From a checkpoint of a small image captioner: 25M parameters, encoder width 384.
Rows from block 7 of the image encoder, named by matrix and row number. Rows with one number belong to one attention dimension. Each number is 128 + 24 x the weight over its row's rms, rounded and kept within 0 to 255. All counts start at 0. After the name is the row's rms in percent of the matrix's.
# v: attention value (encoder.blocks.7.attn.v.weight, 384x384), inputs 0-76
# proj: attention output (encoder.blocks.7.attn.proj.weight, 384x384, transposed), outputs 0-76
v.27 110 [128 128 128  92 119 114 187 108 128 107  88 128 128  85 128 128  77 181 128 128 128 128 164 128 128 104 128 196 128 128 128 128 128 128 128 128 209 123 128 128 128 128 126 178 128 128 128 128  77 128 104 128  91 128 128 177 128 122 128 128  67 128 128 186 128 128 128 128 138  33 128 128  86 128 128 128 128]
v.28 126 [110 134 149 108 128 158 128 128 128 128 128  37  97  77 184 131 128 128 189 117 128 128 128 128 118 128 128 132 128 128 128 128 128  72 138 218 128 128 124 132 128 128 128 128 128 128 128  95 128 128 128 140  74 112 128  34 128 128 128 128 129 128 133 185 184  92 128 128 116 150 128 134 128  59 109 128 128]
v.29 098 [128 128 128 128 128 128 145 128 128 175 128 128 128 128 128 128 128 128 128 154 128 128   4 128 128 128 178 128 128 128 128 128 128 128 128 128 128 128  89  89 128 128  42 141 128  93 128  96 128 128 128 113 128 128 128 103  84 128 128 128  99 128 128 128 128 128 128 128 188 128 128 128 128 128 128 128 128]
v.30 111 [152 128 128 128 128 192 128 128 128 128 128 128 128 143 128 128 128 107 128 128 128 116 128  77 128 128  99 128 128 128 134 122 128 128 128  92 128 128 128 128 216 128 128 128 128 128 128 128  92 112 128 128 128  53 151 139 128 128 128 128 128 128 148 128 128 128 141 128  62 112 128  98  99 128 128 128 128]
v.31 101 [128 128 152 128 128 164 128 128 178 128 128 208 109 128 111 128 128 178  54 134 186 128 128 113 128  68 106 128 128 128 128 128 158 128 128 128 128 128 128 128 163 128 192 128 128 128 128 128  66 128 128 104 128  69 128 129 128  89 128 128 128  85  85 128 128  99 128 128 128 128 128 128 128  64 199 154 137]
v.32 102 [128 128 108 128 128 164 128 192 128 150 174 128 128 128 128  94 128  99 149 128 129 128 128 128 128 128 128 128 128 128 100 128 122 165 125  49 128 143 120 128 186  48  96 128 128 128 116 128 128 128 128 128 128 128 122 128 128 128 128 128 108 128 128 180 100 128 128 128 137 128 128 163 128 128 128 128  90]
v.33 087 [128 128 128 128 116 128 128 128 128 128 128 128 128 128 128 128 128  83  77 128 129 128 145 128 164 128 128 128 128 128 132 128 128 128 166 158 128 128 183 128  95 128  76 128 128 128 118 128 128  60 154 128 128 128 128 128 128 128 128 128 165 128 118 128 128 128 128 128 128 221 128 128 128 128 128 128 128]
v.34 108 [ 80  80 128  89 128 128 128 128 156 128 128 128 155 128 128 128 128  94 128 115 148 128 128 128 128 139 128 128 155 128 128 140 128 191 128 128  97 159 128 128 128 128 150  96 128 128 125 128 128 128 147 128 128 128 128 141  79 112 128 138 128 128 159 128 128 128 108 128 128 128 128 128 128 128  97  94  96]
v.35 097 [156 165 128 128 128  15 128 128 128 128 128 128 128 150 126 130 128 128 128 128 128 105 128 128 100  72 196 133 128 188 128 128 128 128 128 128 110 128 128 128  66 128 168 159 128 128 128 128  48 128 128 128 128 128  52 148 128 128 160  62 128 128 103 128  43 128 128 128 128 162 128 128 128 128 128 128 128]
v.36 111 [128 128 128 128 110 128 128 128  59 113 145 148 154 128 128 128 128 110 128 128 128 128 172 128 123 128 128 128 128 186 101 129 180 128 128 128 195 128 128  90 128 128 128 128 128 135 128 128 128 128 129 128 125 128 128  62 128 152 128 201 114 128 189 128 128 128 128 128 138 128 128 128 147 128 128 128 128]
v.37 100 [128 128 128 133 128 128 128 161 128 128 182 128 128 128 128 128 181 128 161 209  93 128 128 128 128 128 101 157 100 101 128 128 128 128 128 128 115 128 128 128 136 128 138 128 144 128 173  88 128 128 128 128 170 148 128 128 128 128 128 128 128 128 128 128 128 128 128 128 128 128 128 128 155 128 128  66 128]
v.38 096 [103 128 128 128 128 128 128 128 128 128 143 181 128 128 128 128 160 158 128 128 128  88 128 156 128 127 128 128 128 128 167 128  88 128 128 106 128 128  88 128  99 128 128 128 128 151 128 128 128 128 128 128 128 128 102 141 128 128 128 128 128 128 122 128 166 141 128 119  61 128 128 161 128  43 128 181  50]
v.39 093 [128 127 128 128 128 128 150 128 128 128 147 128 107  54 128 124 128 128 128 128 128 128 128 128 128 128 128 128 128 128 136 128  92 203 128  69 128 128 128 170  51 109 115  86 133 128 128  99 128 122 128 128 128 128 131 128 128 128 128 128 128 147 136 128 128 128  74 128 140 128 128 128 128 128 128 128 128]
v.40 106 [124  71 128 188 128 130 128 128 128 103 128 128 128 168 128 128 128 167 128 128 128 128 128 128 128 128 128 154 128 128 128 128 128 128 128 151 128 128 140 128 128 128 128 105 114 128 128 128 128 128 140 128 128 128 120 128 128 148 154  92 128 181  75 128 128 128 128  54 128 128 150 128 128 128 128 128 108]
v.41 134 [128 128  99 172  73  75 128 128 128 128 128 104 128 128 114 128  88 110 128 128 128 128 128 128  92 158 128 128 128 128 143  85 118 128 128  56 128 116 128 169 128 112 128 128 128 148 128  58 128 163 128 128 139 128 128 113 134 128 180 143 150 128 162 137 128 128 106 141 128  97 128 128 128 128 120 128 128]
v.42 109 [128 128 150 154 168 128 128 128 128 129 128 128 155 128 128 128 128 128 133 142 128 112 128 125 128 167 128 128 128 128 128 128 128 128 112 146  86 128 128 128  75 128 128 128 128 128 128 128 128 128  96 144 128 105 128 128 128 128 128 128 183 128 128  87 128 128 128  19 128 128 184 128  94 128 128 211 128]
v.43 131 [128 128 128  57 128 128 153 128 128 128  86 128  92 128 128 104 128 128 128 128 128 128 134 128 128 125 128 128 154 128 128 128 128 128 128 128 215  77 162 128 128 128 128 186 128 103  76 128 121 139 128 128 128 128 128  47 191 128 128 128 135 128 106 128 128 128  49 128 128  80  68 148 128 128 128 128 128]
v.44 090 [128 127 134 128 128 102 125 128 128 115 128 128 128 128 128 128 128 128 128 100 128 120  99 128 128  39 128 126 128 128 128 161  97 128 128 128 109 128 188 124 157 133 128 142 128 151 154 128  84 128 128 128 128 128 128 109 128 128 171 128 128 101 128 128  74 128 128 128 128 128 165 128 162 105 128 128 128]
v.45 145 [128 128 128 128 128 128 128 128 128 128 128 152 128  48 128 141 128  65 156 128 128 128 128 128 164 128 159 128 128 128 128 149 128 128 128  98 128 128 128 129 128 128 119 162 139 128 128 112 128 136 144 128 164 144 128 128 128 128 128 128 150 128 128 116  52 128 117 128 128 157 104 117 128 147 128  41 128]
v.46 097 [128 128 128 128 128 128 146 128 128 138  56 128 128 128 128 145 128 128  74 128 128 119 128 128   0  67 128 128 128 128 102 128 178  92 128 128 128 128 128 128 128 129 110 128  55 134 101 128 128 128 128 128 128 128 128 128 156 128 128 128 128 175 145  81 128  59 128 128 128 128 101 128 128 193 128 128  47]
v.47 101 [128 128 128 171 128 140 128 212 179 128 128 128 128 128 104 128 128 128 128  97 128 128 128 128  87 156 128 128 128 128 150  78 128 128 169 128 149 128 184 128 128  49  89 128 128 113 112 116 128 128 128 128 128 127 128 128 128  83 128  59 128 124 116 128 128  80  57 128 128 128 128 128 191 128 170 128 128]
v.48 127 [ 70 175 141 130 128 128 112 128 106 119 128 132 128  76 128 128  91 128 110  86 128 128 128  89 128 128 128 136 128  78 128 128 128 128 128 128 180 128 128 164 128 128 128 128 128 131 128 128 128 128 128 128 128 124 118 128 177 111 128 128 128 128 128 128 128 128 150  91  94  97 127  74 128 170 128 139 109]
v.49 100 [163 128 128  57 128 128 160  80 128 128 129  85 128 128 128 161 128 128 128 128 128 138 128 128 128 128 128 151 128 128 128 128 128 128 128 170 128 128 117 128 149 128 128 128 128 117 136 177 128 128 128  97 128 128 128  99 128 128 120 128 128 135 128 128 131 128 128 128 128  34 172 128 173 128 128 128 128]
v.50 124 [ 88 180 128 128 128 128 128 103 154 128 144 175 128 215  71 129 120  91 169 128 128 128 102 128 128 185 128 112 128 128 128 128 128 132 128 128 128 128 128 128 128 128 128 126 171 128 103 128 128 128 128  58 128 128 128 128 128 128 128 128 128 128 128 157 128 110 128 128 128 128 128 128 114 128 128 128 128]
v.51 121 [128 128 101 128 111 128 128 112 104 128 128 128 128  91 128 151 147 157 128 128 128 174 128 128 128 128 128  55 128 128 128 128 128  73 128 128  99 128 154 131 128 128 128 128 128 128 120 128 128  86 182 128 140 128 128 128 128 128 128 128 128 128 175 170 128 128 150 128 128  47 128 140 128 128 128 128 128]
v.52 115 [100 119 128 128 128 128 103 128 146  84 128 128 128 128 180 158 128 128 128 128 128 128 155 128 128 128 117 121 190 128 128 148  81 128 128 128  84 155 128 107 151  46 128 128  94  55 128 128 128 128 128 159 106 128  33 128 128 128 139  89 128 128 166 129 128 128 128 128 128 128 128 128 128 128 128 151 128]
v.53 116 [128 128 128 128 105 128 128 128 128  20 128 128 128 128 128 129 128 128 128 128 109 128 128 155 152 128 128  96 128 128 128 128 193 128 128 157 128 115 100 127 128 128 211 128 128 128 128 128 128 128 142 128 101 201 162  66 128 128 128 133 146 128 128 128 128 128 128 128 128 128 128 143 128  65 142 113 128]
v.54 096 [128 128 166 128 128 128 128 126 128 128 128 128 128 136 128 128 128 128 205 128  91 128 128 128 128 128 182 102 155 128 109 128 128 128 128 128 128 128 100 128 128 128 128  96 128 128 128 128 207 128 128 128 109 128  77 128 128 137 128  72 128 128 128  78 128 128 128 128 128 128 128 128 208 128 128 128 128]
v.55 133 [128 128 151 171 128 128 128 112 128  96 128 128 128 128 128 128 130 128 126 134 128 128 128 107  73 151 128 147 128 128 128 128 172 128 130 128 128 128 128 122 128 175  85 116 166 128  83 158 128 128 128 128 128 116 152 181 160 128 128 128 128 128 177 135 128 128 128  97 128 128 128 128 128 128 105 128 128]
v.56 100 [128 128 111 128 128 128 128 158  91 128 128 128 128 112 200 171 128 128 128 128 128 151 115 140 130 157  43 128 168 128 128 128  73 128 128 104 128 128 128 128  48 138 128 128 142  67 128 128 128  95 128 123 128 116 158 178 128 128 128 128 128 128 128 128 128  66 128  91 128 193 118 128 128 128 111 172 128]
v.57 086 [179 128 119 128 148 128 128 128 128 128 120 128 128 128 128 128 128 207 128 128 128 128 158  96  81 128 128 128 149 129 128 156 128 128 204 116 128 128 128 192 100 128 197 128 128 128 128 128 140 128 128 128 128 128 128 128 128 128 128 128 128 104 128  61 128 128 128 128  49 128 128 128 121 128 128 206 128]
v.58 094 [180  62 168 128 128 128 128 115  96 142 128 128 128 128 128 128 128 128 128 128 128 128 128 128 130 128 128 128 128 175 188 128 148 128 128  99 128 128 114  92  82 179 128 128 150  93 128  88 128 128  48 181 148 135 128 128 126 128 128 128 133 128 128 105  56 128 128 128 128 174 128 128 128 128 128 128 128]
v.59 130 [128 150 107 102 128 128 128 198 128 128 128 128 128 102 128 128 128 128 179 158 177 128 128 128 112 101 128 128 114 128  99 113  61 128 128  66 128 135 128  52 128 128  76 128 128 181 128 140 122 128  72 128 128 128 128 166 128 183 130 128 128 155 128 128 128  46 128 122 128 154 128 128 131  98 128 128 158]
v.60 100 [128 149 128  71 128  79 128 219 128 128  48 128 128 128 108 158 128  75 128 128 128 128 184 128 128 129 128 128 111 128 128 170 117 128 128 128 128 140 124 128  90 181  67 128 128 128 128 128 137 125 128 144 164 128 128 128 128 128 128 128 128 128 165 100 128 128 128 138 142 128 128 110 128 128  97 128 225]
v.61 107 [158 128 128 128 128 128  50 128 128 128 128 128 128 128 128 128 128 148 104 128 128 128 128 128 128 128 128 128 128 128 128 128 128 128 127 195  80 128 128 128 128 128 128 128 128 103  75 128 128 128 128 128 128 128 128 128 163 128 128 128 128 128 128 128 128 162 128 128 128 128 128 128 128 128 128 128 128]
v.62 118 [128 128 128 142  89 128 167  46 128 128 128 128 128 128 128 128 144 128 128 128 128 128  85  64 128 127 128 128 128 128 128 128 128 177 128 128 128 128 128 104 178 155 128 128 128 128 128 128 128 128 128  97 128 128 128 128 128 102 128 174  52 128 128  39 128 128 128 128 128 128  89 128 140 128 128 128 128]
v.63 109 [111 108 128 128 128 128 128 100 128  99 128 128 115 128  78 151 128 128 128 128 128 128 128 128 128 128 128 185 128 128 128 128  75 128 128 128 195 128 128 112 169 128 128 101 128 197 128 128 128 128 128  76 128 128 128 128 128 128 128  90 128 128 128 128 128 128 128 128 128 181 181 142  96 128 128 128 128]
v.64 103 [128  98 128 128  89 128 141 128 128 128 128 128 128 128 128 128 128 128 128 128 128 128 128 128 139  59  80 200 128 128 128 128 128 128 128 128  62 128 186 100 128 128  84 128 128 128 175  98  93 128 114 128 128  59 128 207 128 128  79 128 128 128 128 128 128 128 128 128 128 128 128 128 128 128 128 128 128]
v.65 111 [128 143 141 128  63 104 130 128 128 128 128 128 128 186 181 128 150 128 128 127 128 135 128 128 128  96 128 121  76 128  93 151 128 128 128  73 128 128 202 128 128 128 128 128 128 128 128 126 128 179  66 128 138 128 128 127 128 128 128 128 128 128 128 128 128 128 128 128 128 199 129 128 128 128 128 128 128]
v.66 111 [194 128 128 128 125 128 128 128 128 128 128 128 128 172 128 128 128 128 128 152 128 128 128 128 128 128 128 122  69 154 128 128 151  87 128 128  96 128 128 179 128 167 128 128 128 163 128 128 128 128 128 128 128 128 128 119 132 128 128 128 128 128  94 128 128  84 128 128 128 115 128 128 128 128 128  97 128]
v.67 085 [128 128 193 128 128 128 128 128 128 128 107 128 128 128 128 128 128 240 124 128 128 128 128 128 169  63 128 128 179 128 242 128 128  74 128 190 207 128  96 128 128 133 128 128 128 164 128 128 128 128 128 128 128 128 128 128  87 128 128 128 141 128 128 128 128 128 128 154 128 128 128 128 153 229  98  59 128]
v.68 096 [128 128 128 128 128 172 128 128 128 128 128 128 128 128 128 128 159 128 128 114  63  92 135 128 128 128 115 128 128 128 128 128 128 128 128 128 128 128 134 128 128 128 128  82 128  98 214 128 128 199 128 158 128 195 138 128 183 128 128  71 116 128 146 128 137 128 128 128 128 128 128 128 128 128 128 128 173]
v.69 102 [128 149 179 128  98 161 130 128 138 128 128 128 136 145 108 113 128 128 128 128 128 128 128 128 103 128 128  99 128 128 153 165 128 128 134 128  59 128 128 125 128 128 128  90 128 128 128 128 128 132 206 131  96 128 128 153 200 163 128 128 128 144 128 133 128 128 128 128 120 128 128 128 128 128 128 128 150]
v.70 092 [128 141 128 128 128 128 129 128 128 128 128 128 128 128 128 128 128 128 128 128 255 177 128 128 128 203 128 128 128 128 128 128 128 128 128 128 128 128 128 128 128 128 128 128 128 128 128 128 128 128 128 128 128 128 128  25 177 128 148 128 139 128 128 128 177 128 128 128 104 128 128 128 128 128 128 128 128]
proj.27 111 [165 128 128 128 128 128 128 133 128 128 128 128 128 115 128  92 121  98 132 128 128 128 128 120  55 128 147 128 214 128 187 133 128 128  40 128  40 121 128 128 128 128 128 128 178  97 128 104 128 128 128 128 128 128 102 128 128 128 184 128 128 128 128 128 128 157 128 128 128 192  45 128 152 128 128 128 128]
proj.28 116 [128 150 128 128 128 128 128 128 128 128 128 229 125 106  91 140 157 128  93 182 128 128 130 128 151 128 128  96 128 214 128 128 128 162 128  61 128 100  80 128 128 128 128 128   3 111  90 128 128 128 128  78 144 128 143 138 173 128 128 159 150 128 128 128  95 128 128 128 128 128 128 128 128 128 186 175 128]
proj.29 086 [128 128 128 128 128  90 129 165 148 128 194 128 128  87 128 155 128 128 128 128 128 128 128 128 128 128 128 102 128 169 128 128 128  68  81 128 128 128 128 128 128 128 128 128 135 128 128 128 111 128 128 128 128 128 128 128 213 128 128 128 128 128  65 128 108 128 128 128 128 128 128 128 128 128 128 128 128]
proj.30 109 [ 80 128 137 128 145 128 128 128 128 128 128 128 128 128 128 173  93 136 128 128 128 109 128 128 146 128 128 128 128 128 177 128 128 128 128 185 128 128 102 128 128 155 181 185 128 128 128 128 128 113 128  90 128 128 128 148 139 102 179 173 128 156 128 128 100 128 128 128 128 128 128 128 128 128 128 128 128]
proj.31 094 [128 128  58  77 128 128 128 128  35 128 128 128 128 128 128 165 128 128 166 132 128 191 128 128 128 178 128 128  58 150 128 128 128 128 123 167 128 128  99 128 128 128 128 128 128 130 128 106 183 128 128 128 159 128 128 128 181 128 128 128 128 188 128 128 128 128 128 128 128 128 128 128 128 128 128 128 128]
proj.32 100 [184 128  89 128 128 123 128  65 128 128 128 142  99 128 122 149 128 128 128 128 128 128 128 128 128 128 114 103 204 128 188 128 143 128 128 128 128 140 118 128  46 182 128  92 112 128 128 128 128 128 128 128 128 103 114 128 128 128 128 128 127 128 128 128 157 125 141 128 128 128 128 128  89 145 175 128 128]
proj.33 080 [128 128 128 128 128 128 128 128 128 118 128 128 115 128 128 128 162 128 225 128  34 143  63 128  33 128 128 128  87 128 128 128  95 128 128  36 207 128 128 136 115 106 128 142 128 128 128 128 128 128  95 128 128 128 128 158 128 128 128 128 113 128 161 128 128 128 128 128 128 128 128 128 128 128 128 128 128]
proj.34 120 [128 180 128 128 128 107 128 144  83 128 128 128 102 160  78 128 157 166 128 103 128 128 128 128 128 122 128 128 128 128  98 125 128 128 141 191 179  96 128 128  98 128 128 131 110 128 128 128 128 153  77 128 128 136 128 128 186 201 128 128 113  58 128 128 128 128 128 170 128 128 128 148 128 128 128 105 128]
proj.35 094 [128 128 128 128 128 128 128 128 128 128 128 187 128 128  83 160 128  93 128 128 128 128 128 128 128 128  60 128 104 171 194 128 128 106 171 128 207 128 128 155 128 155 128 106 177 128 128 128 128 128 128 128 128 128 173 128 128 128  88 128 137 159 128 149 128 128 133 102 112 128 128 128 140 128 128 128 113]
proj.36 111 [128 128 128 128 128 128 128 155 168 146 128 128 128 128 128 128 128 138 128 128 128 171 128 128 128  58 128 105 153 129 128 128  95  91 128 128 140 128 128 128 128 128 128 128 128 128 128 128 153 128 128 132 128 173 128 128 128  58 110 128 128 128 128 156 128 128 108 190 128 128 128 138 128 128 104 132 153]
proj.37 080 [128 128 128 128 209 128 128 128 128 128 128 192 128  62 128 128  33 128 128 128 128 104 128 128 128 128 128  87 128 143 128 166 128  91 128 128 116 128 128 128 128 128  86 128 168 128 128 128 128 128 128 128  77 128 128 110 128 128 128 154 128 128 128 128 128 132 128 128 128 128 128 139 128 128  97 164 128]
proj.38 101 [159 128 134 128 128 128 128 114 128 134 128 134 118 128 128 128 129 102 128 157 128 128 128 128 128 128 128 128 128 118 128 128 177 152 128 128 150 128 128 128 128 128 128 101 132 128 128 128  87 128  70 128 128 128 186 128 128 128 128  91 128 128 128 128 128 128 151 128 156 128 128  87 128 163 128 128 128]
proj.39 084 [128 128 128 112 128 128 108 128 128 128 128 110 202 216 128 128 128 128 128 128 132 128 128 128 128 128 128 128 128 128 128 128 128 128 128 128  97 128  91  84 164 128 157 128 128 128 128 128  74 203 128 114 128 128 109 128 128 128 128 128  60  52 128 128 128 128 186 128 128 137 128 128 128 128 128 128 128]
proj.40 104 [128 128 128 128 128 128 128 128  89 162 128 128 128 128 128 128 128  71 128 128 123  63 128 160 128 136 128 127 128 128 128 149 128 128 128 128 128 128 128 209 124 128 128 180 168 128 128 197 137 128 128 128 110 128  95 128 128 128  94 128 128  28 205  65 128 128 165 190 128  81 128 194 128 128 128 128 162]
proj.41 136 [128 128 139 128 128 128 128 128 128 128 128 128 163 128 141 128 125 158 137 128 128 124 128 128 128 128 170 165 128 154 128 120 128 128 128 128 167 128 128  49 128 128 128 128 128 128 147 173 139 103 158 128 128 132  97 128 108 108  97 128 128 128 128 137 128 128 163 134 128 142 128 128 128 173 128 128 128]
proj.42 094 [128 128 128 128 128 128 133 128 128 128 128 128 102 128 128 134  62 128 166 128 139 128 128 128 128 127 128 128 128 150  88 128 128 128 128 128 143 128 128 128 128 157 141 128 128 128 128 128 128 134 128 128  78 128 128 128 138 128 128 128 128 128 128  99 128 149 128 126 128 145 128 128 128 128 156  64 128]
proj.43 133 [ 85 164 111 128 128 128 128 128 128 128 196 135 128 128 143 128 193 136 128 128 128 128 128 128  57 194 128 128 116 128 128 128  95 213 119 128  64 128 128 128 128 128 128  68  58 128 128 128 150 128 131 137 128  97  75 128 128 128 128 128 128 161 128 144 118 128  83 128 136 178 128  64 128 128 128 162 128]
proj.44 082 [128 128 128 191 128 128 128 128 126 128 148 128 128 128 128 128 128 128 104 224 128 128 128 128 128 224 128 128 128  94 128 128 131 128 128 128 128 128  55 128 128 128 128 128 128 128 128 128 128 128 128  67 225 128 128 128 109 128 121 128 128 128 128 128 128 128  52 128 103 128 135 128 128 128 128 128 128]
proj.45 129 [128 128 128 128  97 128 128 128 128 128 173 128 128 171 128 128 127 128 128 128 128 128 128 128  91 142 138 126  58 128 128 128 128 128  85  95 128 128  99 128 128 128 137 128 128 128 128 128 128 128 128 128 128  61 128  73 128 128 128 128 128 128 128 128 172 128 128 128 163 128  94 128 128 181 120 201 167]
proj.46 084 [128 128 128 128 138 152  96  28 141 128 128 128 108 128 156  73 128 128 128 128 128  93 114 128 218 128 128 129 124 128 128 128 128 128 128 128 128 142  70 128 119 128 179 128 202 128 180 128  56  92 128 128 106 128 128  69 128 128 128 128 128 128 128 189 128 128 128 128 128 128 128 128 128  65 128 128 163]
proj.47 097 [192 128 128 128  55 128 128 128  73 128 128 128 128 128 128 128 128 128 128 128 152 128 128 128 128  67 128 113 128 114  59 211 128 128 128 128 128 128 114 128 128 128 170 128 128 128 208 128 128 131 128  83 128 128 128 128 128 112 128 128 107 128  95 128 154 128 128 128 156 128 128 128  55 128 128 128 128]
proj.48 124 [209 128 128 128 128 128 128 128 128 126 175 143 143 164 182 128 128 128 181 178  96  95 169 128 128  95 165 126 128 128 128 165 128 141 124 128  53 186 128 118 128 134 128 197 128 128 128 128 128 129 128 134 155 141 155 128  87 118 128 124 128 128 108 128 128 128 128 174 128 183 127 128 128 128 128 110 128]
proj.49 096 [128 128 128 197 128 128 128 120 128 128 182 128 128 128 128  66 128 128 103 128 156 128 128 128  90 128 128 128 128 128 128 128 128 156 128 128  80 119 128 128 146 128 116 128 128 128 128  20 181 128 143 128 138 128 128 174 122 128 132 128 128 128 128 169  60 128 128 128 203 199 128 156 118 128  86 136 128]
proj.50 114 [128 128 102 128 128 106 149 128  87 128 138 128 128  67 156 128 128 173  37 128 128 128 128 128 128 128 128 128 128 117 128 122 128 128 153 128 128 128 128 128 128 145 182 128 128 136 128 128 202 128 127 128 128 128 128  52 128 128 128 138 194 128 128 128 128 155 128 128 128 128 128  94 128 172 128 128 128]
proj.51 129 [128 128 155 135 128 128 128 128 141 128 128 128 128 128 128 128  51 128 128 134 128 128 145 128 128 128 128 128 128 128 128 128 128 199 128 128 128 128 128 128 128 128 128 128 148 128 128 128 128 128  82 112 128 128 128 128 128 166 128 128 128 128 128 128  97 128 188 128 196 143 104 191 128 121 128 185 128]
proj.52 106 [156 127 128  79 128 128 117 178 128 128 128 128 121  69  95 103 128 128 107 128 113 100 128 128 128 128 169 128 128  70 128 128 128 128 128 128 128  49 128 115  83 185 128 128 128 128 128 128 128 166 128 128 128 128 145 148 148 128 128 194 128 128 109 128 128 128 128 128 128   8 130 128 128 128 128 128 128]
proj.53 114 [165 128 128 128 128 128 128 128  86 184 115 105 128 162 128 128 128  83 128 128 131 128 128 128 128 128 128 128 128 128 128 128 128 128 128 181 128 128 128 128 128 128  56 128 128 128 170 128 149 128 128 128 128 112  81 128  90 128 128 128 128 125 128 128 128 128 128 128 128 128 128 108 128 128 128 113 128]
proj.54 088 [128  88 128 128 128 128 197 128 128 128 128 128 128 128 128 128 128 128 124 128 128 128 128 162 128 114 107 128 128 128 128 128 128  85  72 128 128 128 150 197 128 128 128 118 136 128 128 128 128 128 167 128 128 128 149 128 128 168 128 128 128 128 142 128 128 114 128  95 128 128  48 128 128 128 128 128 128]
proj.55 128 [128 128  85 128 128 128 128 128 128 128 128 128 185 128 133 128 128 128 128 128 128  67 128 128 128  63 128 128  94 135 128 128  94 128 128 128 128 128 128 128 128 128 128 128 129 128 215 128 128 128 128 114 128 128 128 128 128  45 128 128 141 128 128 128 156 128 128 139 128 128 128 128 128 111 128  95 128]
proj.56 097 [128 128 142  73 153 128 128 128 160 128 128 128 128  77 143  94 128 128 128 103 128 128 128 128 128 128 119 112 128 128 128 128 128 128 119 128 105 104 128 128 128 195 128 110 125 128  74 141 128 128 119 128 128 128 146 128 128 128 128 184 144  83 128 187 128 199 128 128 128  77 128 128 128 128 128  59 128]
proj.57 089 [128 106 128 128 128 128 122 129 128 128 105 128 128 128 128 128 128 128  70 110  68 128 128 128 128 158 128 128 128 128 128 128 143 144 128 128 128 128 128 128 128 128 128  93  66 128 128 128 128 128 128 128 128 138 128 128 128 128 128 128 128 128 128 127 148 128 128 128 146 132 182 128 128 128 128 108  94]
proj.58 099 [128 158 128 128 128 128 128 128 128 128 128 128 128 128 128 150 128  48 128 128 128 128 104 128 106 128 128  93 128 128  87 144 128  98 128 128 128 128 128 204 127  83 128  90 128 128 128 143 112 128 128  42 128 128  49 128 169  79 128  86 105  85 128  67 198 128  73 128  87 128 128 128 124 128 128 128 124]
proj.59 129 [128 128 128  76 128 128 161 128 128 128 161 128 128 128 128 128 133 148 127  49 130 128 128 128 128 121 128  84 128 127 128 168 128 135 128 175 128 128 128 128 128 128 182 128 128 154 152 128 128 128 128  97 155 128 128 111 128 102 128  91 128 128 128 122 128 128 110 128 128 128 128 128  95 128 128 144 128]
proj.60 099 [128 128 128 128 128 128 128 128 100 130 196  64 128 125 128  63 128 128 128 128 128 173 128 128 128 128 128  92 128 128 128  47 128  69 128 137 128 128 128 189 166 103 191 189  96 128 128  61 128 128 143 128 128 128 128 128 152 128 152 198 128 136 128 128 128 128 128 128 128 128 128 128 128  70  73  80  93]
proj.61 112 [128 128 128 128 128 128 128 119 128 128 128 128 128 128 128 114 154 128 128 128 118 128 128 128 128 128 138 128 128 167  39 128 147 128 128 128 138  45 128 128 128 128 128 128 128 128 210 194 128 128 128 105  53 128 128 137 128 128 128 128 128 128 128 148 128 171 128 128 161 128 151 128 121 142 128 128 128]
proj.62 099 [128 128 128 128 155 128 151 128 128 128 128 152 128 169 127 111 128 128 128 128 128 162 128 128 128 107 114 128  87 128 128 128 128  90 128 128 128 128 128 144 128 118 128 128 128 101 128  95 128 128 128 128 132 128 128 128 128 128 128 128 137 128 128 190 128 104 128 128 128 128 128 128  49 128 128 128 128]
proj.63 109 [135 128 128 128 128 101  93 197 128  91 128 128 128 128 128 119 128 128 128  77 128 128 128 117 128 151 128  88 128 128 128 128 194 128 128  95 128 128 128  75  59 128 128 128  82 128 128 128 128 128 128 235 128 128 128 183 128 128 128 128 128 157 128 205 148 128 128 117 128 110 128 107  96 128 128 128 147]
proj.64 117 [128 128 128 128 128 116 169 128 128 128 128 128 128 102 118 128 128 128 162 128 128 128 113 128 157 128 128 128 128 128 128 128 128 170 137 128 136 170  99 128 128 128 128 157 128 237 128 128 128 149 128 128 229 187 134  93 128 128 128 128 128 128 102 128 128 128 128 145 128 128 177 128 119 128 128 128 128]
proj.65 108 [128 128 128  78 128 149 128 184 128 128 128 128 128 111 128 128 128 192 128 128 128  74 128 128 128 128 128 128 222 128 138 128 128 128 128 128 128 128  73 154  99 128 119 128 128  71 128 128  55  65 128 128 181 128 148 160 128 128 128 128 128 128 206 128  91 128 128 128 128  99 112 166 128 128 128 128 128]
proj.66 112 [128 128 128 128 191 110 128 128  99 185 128 128 128 115 128 128  63 128 128 128 128 128 128 128 128 128 128 195 163 128 104 128 128 161 128 151 168 128  90 124 128 128 196 128 128  75 128 128 103 128 151 128 161 128 128 121 183 128 128 128 142 128 129 128 177 205  90 128 124 128 128 149 128 128 195 128 128]
proj.67 097 [ 44 128  76 128 128 128 128 177  95 128 106 128 128 102 128 128 128  20 128 128 128 128 166 128  88 128 128 128  93 128  66 128 128 128 128 128 128 128  93 128 128 138 128 119 128 128 128 128 128 128 128 128 128 138 128  75 200  84  85 128 128 128 128 128 128 139 167 128 128 128 128 128 128  66 128 128 128]
proj.68 094 [128 128 128 128 128 114 128 128 144 133 128 128 128 128 117  78 128 128 128 128 161 128 122 148 128 128 171 123 128 128 128 128 130 128 128 128 128 128 137 202 128 134 128 160 128 128 128 128 145 128 128 141 128  50 128 128 128 128 128 165 128 128  89 153  95 128 132 128 128 128 128 115  72 128 128 128  61]
proj.69 112 [128 128 128 128 135 128 128 128 128 128 111 130 128 128 139 128 128 128 128 128 128 128 128 128 128 128 128 128 173 128 128 128 128 185 128 128 128  77 119 128 161 128 128 128 149  91 128 128 128 128 107 141 156 128 128 128 128 106 128  82 128 128 128 128 128 128 128 128 129 133 207 128 128 193 202 128 128]
proj.70 102 [128 128 128 128  74 136  86 128 150 128 128 128 128 128 128 128 128 128 128 128  98  93 128 128 128  32 128 148 128  80 128 128 151  95 128 128 128 128 128 128 128 151 128 128 177 128 128 101 128  83 128  75 128 128 128 202 128 128 128 128 128 128 128 128  63 128 108 128 129  82 248 128  92 128 128 128 128]